Weights of a small spectrogram diffusion model.
Model: 3.1M parameters, log mel input, arch unet, widths [48, 96, 96, 96].
Training: soap at rate 0.0026, 9000 steps, batches of 256.
Rows from block 2 of a small spectrogram diffusion model, named by matrix and row number. Rows with one number belong to one channel. Each number is 50 + 10 x the weight over its row's rms, rounded and kept within 0 to 99. All counts start at 0. After the name is the row's rms in percent of the matrix's.
After each channel's rows are labels from the 100 clips, of 14848 (inputs lightly noised), where the channel reaches its highest value: "top examples" is what is common among them. Only what is clearly more common there than usual is listed. The data: short pieces for a synthesised band: melody, chords, bass and drums. In brackets: how many of the 100, against the usual share in percent.
# convs0: first 3x3 conv (model.enc.1.0.convs.0.weight, 96x96x3x3, standardized in use, each kernel summed), inputs 0-95
# convs1: second 3x3 conv (model.enc.1.0.convs.1.weight, 96x96x3x3, standardized in use, transposed, each kernel summed), outputs 0-95

convs0.36 093:51 32 57 44 48 52 58 35 44 51 48 69 46 40 48 48 40 48 44 46 63 39 54 39 52 48 50 60 56 66 44 51 47 56 52 48 58 53 47 48 40 62 56 45 51 48 43 35 55 49 45 69 45 40 49 55 56 66 55 51 61 28 54 46 79 60 50 41 53 66 82 56 40 69 56 72 57 41 54 56 34 67 38 48 58 50 51 46 56 50 44 57 37 50 31 37
convs1.36 103:65 58 54 55 57 41 56 54 45 53 50 53 62 53 23 57 50 49 74 36 59 44 56 49 53 47 61 42 49 59 63 52 63 41 57 42 35 42 45 55 44 48 46 70 52 49 46 65 65 57 54 73 51 60 54 37 45 47 61 65 47 49 61 45 49 44 47 52 52 56 57 57 56 42 29 56 45 38 24 44 58 51 56 71 65 52 49 56 59 44 41 60 48 60 79 54
top examples: mains hum (43 vs 4.7)

convs0.16 089:46 58 57 38 55 60 39 63 50 49 52 60 35 52 48 43 48 53 57 39 39 61 40 75 61 65 52 43 52 52 41 43 62 49 48 34 52 52 44 50 55 64 44 35 31 42 42 39 38 66 44 52 47 60 66 54 49 53 25 49 48 70 47 60 48 48 52 34 60 56 55 47 55 36 61 36 55 50 72 36 34 54 44 60 42 37 53 57 51 72 53 47 56 47 61 68
convs1.16 117:54 44 54 61 63 59 34 38 61 56 46 44 55 55 79 57 58 50 52 53 54 34 45 52 52 34 61 48 40 64 61 55 51 48 46 49 42 63 72 41 38 64 47 51 62 56 53 54 43 48 45 49 48 64 62 57 40 58 64 58 50 33 49 61 54 66 52 60 60 55 39 59 60 60 32 58 60 62 65 51 45 52 52 34 74 50 49 47 42 46 47 45 70 67 67 48
top examples: organ-like (63 vs 10.7); melody instrument: organ-like (49 vs 4.1)

convs0.92 093:44 56 30 49 64 45 36 51 51 54 59 57 57 49 48 44 57 40 64 62 66 43 56 45 65 45 51 52 48 44 42 52 51 50 44 50 43 53 52 54 31 53 54 67 64 50 49 31 55 53 30 43 52 19 68 52 49 42 55 51 42 62 51 57 60 61 48 51 45 27 69 41 36 48 37 21 58 40 56 56 62 50 52 55 52 50 54 57 64 57 38 42 32 45 46 42
convs1.92 095:56 34 44 58 53 39 45 54 67 45 43 44 43 77 54 57 37 46 50 39 42 41 51 45 56 41 45 52 45 49 50 45 51 46 38 43 53 47 52 38 47 58 44 18 37 44 50 55 47 44 42 50 44 47 52 50 45 61 51 38 51 63 44 43 62 34 58 47 54 53 37 36 63 48 65 49 49 50 62 28 41 69 42 47 45 46 50 57 34 45 54 56 23 38 19 52
top examples: clipping (46 vs 8.1); text has "clipped" (46 vs 8.1)

convs0.49 090:57 48 45 35 36 50 52 49 37 51 24 55 58 46 57 43 59 51 65 47 61 55 45 73 49 50 68 51 60 54 35 26 51 44 37 67 51 57 45 44 43 42 47 43 48 40 46 46 43 43 79 59 50 55 52 50 51 33 39 56 56 51 48 48 88 58 44 48 49 37 65 56 52 61 34 48 55 53 37 58 54 61 53 57 56 35 49 63 42 49 49 53 54 47 52 53
convs1.49 088:50 54 53 45 55 64 65 35 57 48 48 56 53 48 66 96 31 45 45 36 48 63 63 42 47 55 64 58 70 53 44 39 45 59 39 53 54 57 62 37 49 46 53 51 46 59 57 45 40 50 43 51 35 41 46 51 47 50 47 64 51 51 52 40 40 59 53 48 43 44 61 49 46 56 74 46 41 48 59 45 46 58 56 48 27 63 71 55 52 57 40 36 46 47 50 48
top examples: marimba-like (46 vs 10.6)

convs0.11 092:40 46 42 43 60 45 45 62 50 49 52 64 39 49 53 50 51 46 41 61 61 40 67 59 57 36 45 34 67 42 52 52 31 58 68 47 64 42 33 57 56 50 47 51 33 37 56 64 59 51 63 57 32 51 61 71 47 57 52 46 60 47 37 32 61 45 40 43 59 40 59 55 43 56 68 73 50 41 40 62 52 33 68 65 49 43 53 45 44 42 49 37 54 44 52 45
convs1.11 131:67 43 76 59 52 59 50 65 51 53 52 52 55 54 46 61 63 56 59 63 62 54 61 55 51 41 49 57 32 56 64 50 66 39 39 46 62 53 51 56 77 38 39 61 27 62 51 54 55 60 54 56 34 69 52 39 45 54 61 54 50 50 38 52 62 33 54 47 50 63 52 60 76 46 53 46 59 56 48 62 45 48 48 58 34 58 53 55 59 58 61 31 49 52 50 54
top examples: square lead (29 vs 10.7)

convs0.6 110:48 42 34 53 47 45 42 51 52 57 48 51 44 46 55 49 59 47 53 62 40 54 45 19 68 46 81 54 49 59 48 64 83 44 44 54 47 54 54 40 36 44 47 56 53 49 65 53 59 44 26 31 46 49 56 55 43 47 33 61 40 52 49 52 43 62 50 42 47 57 19 50 46 48 52 40 54 44 44 53 51 50 52 54 52 50 73 43 39 62 48 45 45 51 44 60
convs1.6 085:60 43 47 35 31 49 48 33 49 44 55 38 46 52 57 46 44 37 36 46 57 58 59 52 49 52 49 33 51 29 48 51 47 50 25 32 66 50 56 54 49 65 37 40 25 48 32 26 45 51 43 47 40 50 43 63 47 56 34 56 43 37 48 46 36 62 52 38 43 48 53 45 65 45 70 58 44 35 66 44 50 53 40 54 46 50 50 47 36 54 59 41 41 38 48 47
top examples: marimba-like (33 vs 10.6)

convs0.18 078:39 83 50 51 31 52 37 54 47 42 39 43 45 49 60 54 74 42 44 49 56 30 45 51 48 41 48 46 55 47 74 52 50 31 59 52 58 56 48 69 54 54 48 48 47 34 50 47 43 60 41 77 43 42 72 52 56 52 52 45 59 50 53 43 51 63 54 55 47 43 53 52 48 57 62 51 50 50 49 43 18 63 52 64 53 72 51 38 53 47 51 53 45 46 51 52
convs1.18 103:52 55 49 55 62 84 32 76 63 62 49 65 56 49 49 42 69 56 37 55 47 37 51 63 54 54 41 59 53 35 57 62 51 53 43 54 54 50 50 63 57 59 43 60 51 51 57 39 45 58 66 49 50 44 70 51 58 48 52 57 54 50 52 54 39 58 51 53 54 44 58 48 47 42 50 51 54 49 48 20 39 29 49 63 42 44 48 45 42 20 38 55 43 46 57 61
top examples: mains hum (64 vs 4.7)

convs0.50 092:41 47 39 34 37 78 48 42 50 35 59 51 52 53 48 63 47 65 64 42 45 52 38 26 59 49 46 43 51 55 59 53 58 55 57 56 45 37 47 51 34 55 59 46 39 43 57 59 57 34 35 40 46 37 57 61 48 63 63 52 57 46 53 63 30 32 61 52 57 61 53 36 36 41 37 59 43 63 49 30 38 57 50 55 36 59 57 50 44 39 46 43 51 48 66 43
convs1.50 109:62 61 39 57 40 48 52 34 46 37 52 40 53 44 52 44 30 39 64 41 49 58 42 56 54 37 55 55 51 58 44 38 56 42 54 42 49 58 52 55 41 53 46 44 34 42 48 45 32 48 62 62 39 56 59 54 45 36 68 44 52 40 48 53 48 61 48 48 58 62 49 52 44 51 70 51 49 51 48 51 65 23 74 73 40 46 34 58 44 43 39 50 28 31 68 47
top examples: marimba-like (34 vs 10.6)

convs0.20 112:55 54 61 22 48 45 60 65 42 55 51 57 41 52 47 38 80 57 17 23 64 54 58 61 52 31 51 47 50 48 52 49 51 53 52 48 52 55 49 48 51 51 50 53 53 61 48 50 48 30 72 61 59 56 48 56 53 51 67 51 53 52 49 41 49 55 41 71 22 46 58 53 53 52 58 63 40 52 47 53 46 39 51 62 49 37 45 65 57 51 53 49 49 46 53 49
convs1.20 084:46 56 49 30 42 55 53 58 40 34 42 32 34 53 43 51 34 49 47 42 39 49 34 42 50 34 45 36 51 54 58 47 48 51 50 42 45 50 46 55 46 56 64 55 48 50 51 56 58 25 31 49 51 47 55 45 57 53 43 41 42 53 51 56 57 36 59 53 00 55 57 39 46 44 57 51 40 51 57 44 50 64 50 52 60 55 54 44 52 47 53 57 50 66 54 48
top examples: horn-like (42 vs 19.5); saw pad (41 vs 19.9)

convs0.70 081:54 22 80 54 55 60 67 39 48 57 55 46 46 48 40 60 30 68 53 44 49 51 48 70 49 55 55 50 45 63 32 47 49 71 58 54 48 51 48 37 50 46 48 50 45 59 54 49 53 47 64 58 38 40 53 41 54 57 49 50 57 48 48 50 53 29 52 43 49 69 62 61 50 42 46 66 47 48 47 50 43 65 54 26 36 60 51 68 60 34 59 53 58 57 61 48
convs1.70 090:59 18 28 48 38 34 33 55 49 50 63 51 58 44 56 49 41 48 53 55 46 55 54 54 46 51 41 45 54 59 28 44 44 49 39 52 40 52 59 50 59 38 45 60 54 50 55 58 75 52 56 40 55 57 52 50 57 47 35 47 41 56 46 57 68 29 54 60 47 62 68 60 58 53 52 52 56 60 42 67 51 47 43 27 55 37 59 27 60 41 62 52 41 55 47 59
top examples: organ-like (33 vs 10.7); vibraphone-like (31 vs 10.2); marimba-like (30 vs 10.6)

convs0.8 111:48 55 46 47 50 42 66 56 35 45 39 60 44 60 64 49 57 56 40 59 56 51 30 63 46 36 56 39 51 52 50 52 43 48 41 43 42 60 46 42 50 47 42 54 47 55 45 52 48 58 84 67 41 48 81 62 48 30 61 50 39 60 46 53 60 44 47 29 56 51 55 60 51 68 41 54 27 42 39 34 46 48 49 47 58 59 48 53 46 42 56 64 63 40 47 64
convs1.8 106:64 48 58 60 47 74 40 50 43 48 35 31 64 57 54 43 66 59 55 44 46 38 61 40 49 46 49 64 51 64 56 67 63 39 53 71 57 60 54 57 45 60 64 50 50 49 82 51 49 42 31 51 62 41 49 58 53 52 36 41 44 52 59 60 54 46 38 41 57 50 55 49 45 60 56 41 33 47 84 68 51 61 51 51 43 45 54 46 51 46 53 52 53 49 52 51
top examples: organ-like (39 vs 10.7); melody instrument: organ-like (32 vs 4.1)

convs0.71 115:42 55 44 43 58 54 63 49 57 55 32 66 64 45 71 49 47 73 62 53 59 46 48 64 21 42 32 35 48 58 45 42 27 47 52 39 54 54 24 55 48 57 61 48 36 49 47 55 57 46 79 41 47 55 58 53 46 59 45 44 57 54 37 34 76 56 38 48 55 56 58 56 53 40 56 50 50 45 52 53 40 42 43 45 49 45 39 50 60 53 48 45 44 50 52 42
convs1.71 102:47 62 49 73 45 35 68 76 69 60 62 52 54 57 44 42 56 48 39 44 69 39 60 38 50 67 60 59 57 57 58 54 53 56 54 55 43 62 51 41 54 51 52 46 55 64 47 51 44 51 38 54 55 56 53 72 52 59 30 55 64 57 40 77 53 56 54 55 47 52 40 51 56 45 46 62 40 52 52 60 58 39 51 53 46 58 64 26 47 52 66 48 66 60 45 53
top examples: organ-like (36 vs 10.7)

convs0.86 108:56 51 41 49 51 69 40 52 55 41 56 66 37 54 59 38 52 38 62 46 47 57 49 44 50 44 10 51 48 59 55 52 12 52 61 57 50 48 39 48 50 68 50 55 48 55 55 60 54 28 79 47 34 46 46 40 54 58 64 54 57 61 63 42 58 55 39 47 44 49 64 38 47 52 52 46 60 54 47 47 50 56 53 51 51 43 55 38 60 49 56 60 62 44 48 49
convs1.86 086:47 59 39 62 47 38 51 52 36 50 43 56 61 40 53 54 62 68 48 54 54 61 50 46 46 34 47 41 33 59 52 61 55 42 67 42 55 43 59 39 51 38 46 36 57 58 33 51 53 67 64 55 65 56 49 58 50 46 70 71 50 44 30 60 56 65 64 45 57 61 61 64 52 49 48 40 59 60 52 61 57 42 55 65 35 51 19 64 47 48 57 45 51 58 53 55
top examples: organ-like (28 vs 10.7)

convs0.90 101:55 43 65 50 44 39 55 53 35 69 44 70 54 50 57 45 56 46 26 48 63 55 53 63 62 39 50 47 43 51 48 52 54 51 38 47 52 42 49 51 46 36 44 50 52 51 52 50 41 74 64 44 48 51 27 43 35 53 45 49 56 51 53 49 45 49 41 25 85 47 64 69 57 63 49 50 47 54 37 53 53 64 43 50 59 54 51 46 53 58 54 47 50 19 49 53
convs1.90 080:69 59 57 67 47 24 55 33 80 54 43 51 68 59 58 57 56 62 67 52 39 69 50 54 42 47 67 59 59 52 53 44 47 48 49 57 32 55 49 54 52 47 30 58 48 46 38 55 58 42 55 49 40 53 44 49 58 53 44 58 49 48 64 51 47 31 30 42 47 66 33 48 58 41 69 47 57 68 33 42 49 52 49 49 39 44 47 47 52 62 50 51 59 52 49 52
top examples: square lead (29 vs 10.7)

convs0.93 084:54 46 41 51 53 54 67 52 39 45 55 39 59 58 33 50 41 41 48 56 47 61 45 56 38 61 39 59 72 56 50 45 37 58 44 42 59 53 69 43 49 45 49 41 43 48 45 46 58 79 40 62 37 52 52 47 29 56 59 46 60 54 48 92 67 47 62 39 41 60 42 45 49 53 36 44 48 54 50 62 40 44 49 53 40 46 49 46 39 51 58 49 70 55 40 57
convs1.93 084:43 68 42 50 53 43 57 50 36 47 43 41 39 31 62 49 45 52 42 52 26 46 62 44 50 39 55 53 27 51 47 43 45 42 59 69 50 52 52 50 43 67 45 41 64 56 55 66 56 42 59 36 47 53 63 49 45 51 46 36 59 45 44 38 52 38 55 51 48 52 31 41 47 54 55 28 38 34 34 44 52 61 54 48 39 52 36 59 30 54 43 40 26 43 33 44
top examples: organ-like (46 vs 10.7); melody instrument: organ-like (34 vs 4.1)